Rows from block 4 of the image encoder of a small contrastive image-text model, named by matrix and row number. Rows with one number belong to one neuron. Each number is 128 + 24 x the weight over its row's rms, rounded and kept within 0 to 255. All counts start at 0. Numbers have three digits each. After the name is the row's rms in percent of the matrix's.
After each neuron's rows are labels from the 100 images, of 14848, where the neuron reaches its highest value: "responds to" is what is common among them; "colour at peak" is the nearest of a few named colours to the mean colour under the peak. Only what is clearly more common there than usual is listed. The data: rendered rooms with furniture. In brackets: how many of the 100.
# fc1: MLP up (encoder.blocks.4.mlp.fc1.weight, 1024x256), inputs 104-155
# fc2: MLP down (encoder.blocks.4.mlp.fc2.weight, 256x1024, transposed), outputs 104-155

fc1.41 103:075095106098095174150100135143116172115122117109136125131120099126148177082166146104151101133136105099129137126143141127154155134129095166121106135095155129
fc2.41 101:186152127108142097130127158137151118145161141139136133107111138086130123151138125145100119195129130157132137132144083089161136165157109126139144168139111158
responds to: door (87); orange walls (41)
colour at peak: brown (60)

fc1.316 089:105122102121145112142117112131108147086089132120152143164114114151128130113144161147143144095153153117129146124077099132077128132076079106141150127122113115
fc2.316 102:105144135068116172115140097125123112132124127098123130126120083127169097121139159132161143147100115142195126146142152115149118098120128131143126105117127114
responds to: brown walls (60)
colour at peak: grey (69)

fc1.766 098:154091141125108179136120123168123122109137159141104140135143084094137108128136120101169148111169066160105133105163138094137114150154162132132137098164141145
fc2.766 102:121181134073125135182102156161148155118151157102098147112143149088120114105145113123124118122122103116174137136151136140106098144151108096150107168146156126
responds to: table (72); largest object: table (43)
colour at peak: grey (66)

fc1.562 115:115120106092120139149158101064105131127148168133140130117152084108092107133131126109150099139132112103111132106153152090138172145094126140090093120112081124
fc2.562 113:077112112138119100075154128128142101126144107108127143118121120139142165080100143120097160118119156105101101160204145114160140147122109119113145134103129145
responds to: table (38); chair (34)
colour at peak: grey (77)

fc1.71 117:110153124126140119135121146134100175084152089130144110142129114127124113195123144128084150141144115127115139118142147136121123135124112139083122102123137152
fc2.71 111:108106136139137161076123140111135165114073152138163103119097142100136146142220132105088151086156132151147130108051109139131133101142119118134126154122112112
responds to: door (72); white walls (42)
colour at peak: brown (60)

fc1.624 080:161096106119124143139104130126127135120135168122185145117139125103165145127152152149130152153126099140124132149157120063145109136099149102153138118185151149
fc2.624 082:105131153168139140160108137089107143110104085113118121147175146124126129131135139118153141105129074188129116148124124156123115109111104180156164133130144144
responds to: table (46); chair (43); largest object: table (28)
colour at peak: grey (72)

fc1.211 102:143145111155140177107146151125143155136169129119113183124163127112133180116110131156123089090138143131117142131108134092143105186121130113140125115170162164
fc2.211 103:141158137148104103188142155131107096134142133110120115121134163161148117095128133102152150134110122118185110135126156137108111072162130141140114135106127117
responds to: black walls (27)
colour at peak: grey (57)

fc1.137 122:144114111129132192167102090168127142139109119111121108165157148111110129136114166117122134102120101123155151106135128098133119119115128109159100132128149129
fc2.137 115:121130102130167153114156156119110120166168102128171117109134119121146157110120145129136128129151122143138138107124123145094157169131126097124109128153141126
responds to: table (45); largest object: table (26)
colour at peak: black (44)

fc1.176 092:125157154096130072099119105090152164122187128096121127150159106145130183112084145154111107134153108155102077120134087115130119123156143108111110152125155157
fc2.176 088:077104108090067116158100124233126153118109069128145144124097101129139117111132107109092110125124127123115112138125163113131111117100098162092130149103092098
responds to: door (74)
colour at peak: brown (67)

fc1.650 111:114069116196117147114076091133117133131147126135150118081148133130156176100152108138147110135135133161119107140097115141115158135144111163116083119082105156
fc2.650 111:128149123115135147131121159133168137134099144127164101131093134109151109137140123105111149147124095163144198118120093133113098089151111139096121145110113091
responds to: door (82); orange walls (39); yellow walls (32)
colour at peak: brown (67)

fc1.54 097:140133107148133116101168156099145101104156131068087143155120178147101148083127111134123124102105123097134146106118128115143120133105105132146118126129151131
fc2.54 096:106160097085116102077103120153118127122132090120145085134134139157149115050161141110119107131111093151132132152177122136104153111123124120105117085111160126
responds to: brown walls (43)
colour at peak: black (46)

fc1.578 115:111159135103160118124059089116088160127119094090124105136123098140106132101112098104167092136155113149138116118093136120096139150120171126130089136153078125
fc2.578 121:100112165140135119110096112092097133123151139166155088144111153103152141163117149122154116153114140084108135098102127094112120106120129061128134119106132169
responds to: brown walls (35)
colour at peak: brown (67)

fc1.682 103:125146124140103122134124137110139141094150143123130114103134137161142129142197077113111102151135144139094113147132161131143128122104096131153120123120194130
fc2.682 109:135124141122134150128136088164099134125127070120161127114091150132082120171219124126123115133123133124117158164130113088135125134089132138125102137147146111
responds to: door (98); pink walls (33); white walls (30)
colour at peak: brown (61)

fc1.201 099:087121153126107139141151145130123153093114108073108135073099149140141121157149111088139138176130119093119092100105134157123136147118112159164106115130082105
fc2.201 106:111118102129137124101101110167097124134141145153071140117124126136120157134108128143097118169132128158124096199096093052174132132125123109145122126171112123
responds to: door (99); count: zero (42)
colour at peak: black (59)

fc1.648 083:150135099119177114156118067146150105125171141152109095129118114141180106156109110157097149168121080142128134128140099109122129157130097112137122122120077119
fc2.648 083:160174147149118079153132140121146160104080087151110128136143102143124141134116136098113127113096158113161144125134141135122099083139155142111150115116097147
responds to: table (43); dog (33)
colour at peak: grey (73)

fc1.293 118:144157107107164137085107140161165144127063170115113132112118132169132085096166103129113129129126170108145155139101110137099112098147140143159108134129106104
fc2.293 123:146198134089094132085114106130151141147107113112162155138136139123141132154059128134147164119097098122133113097116114105143132147167072115165129144136129110
responds to: black walls (68)
colour at peak: black (37)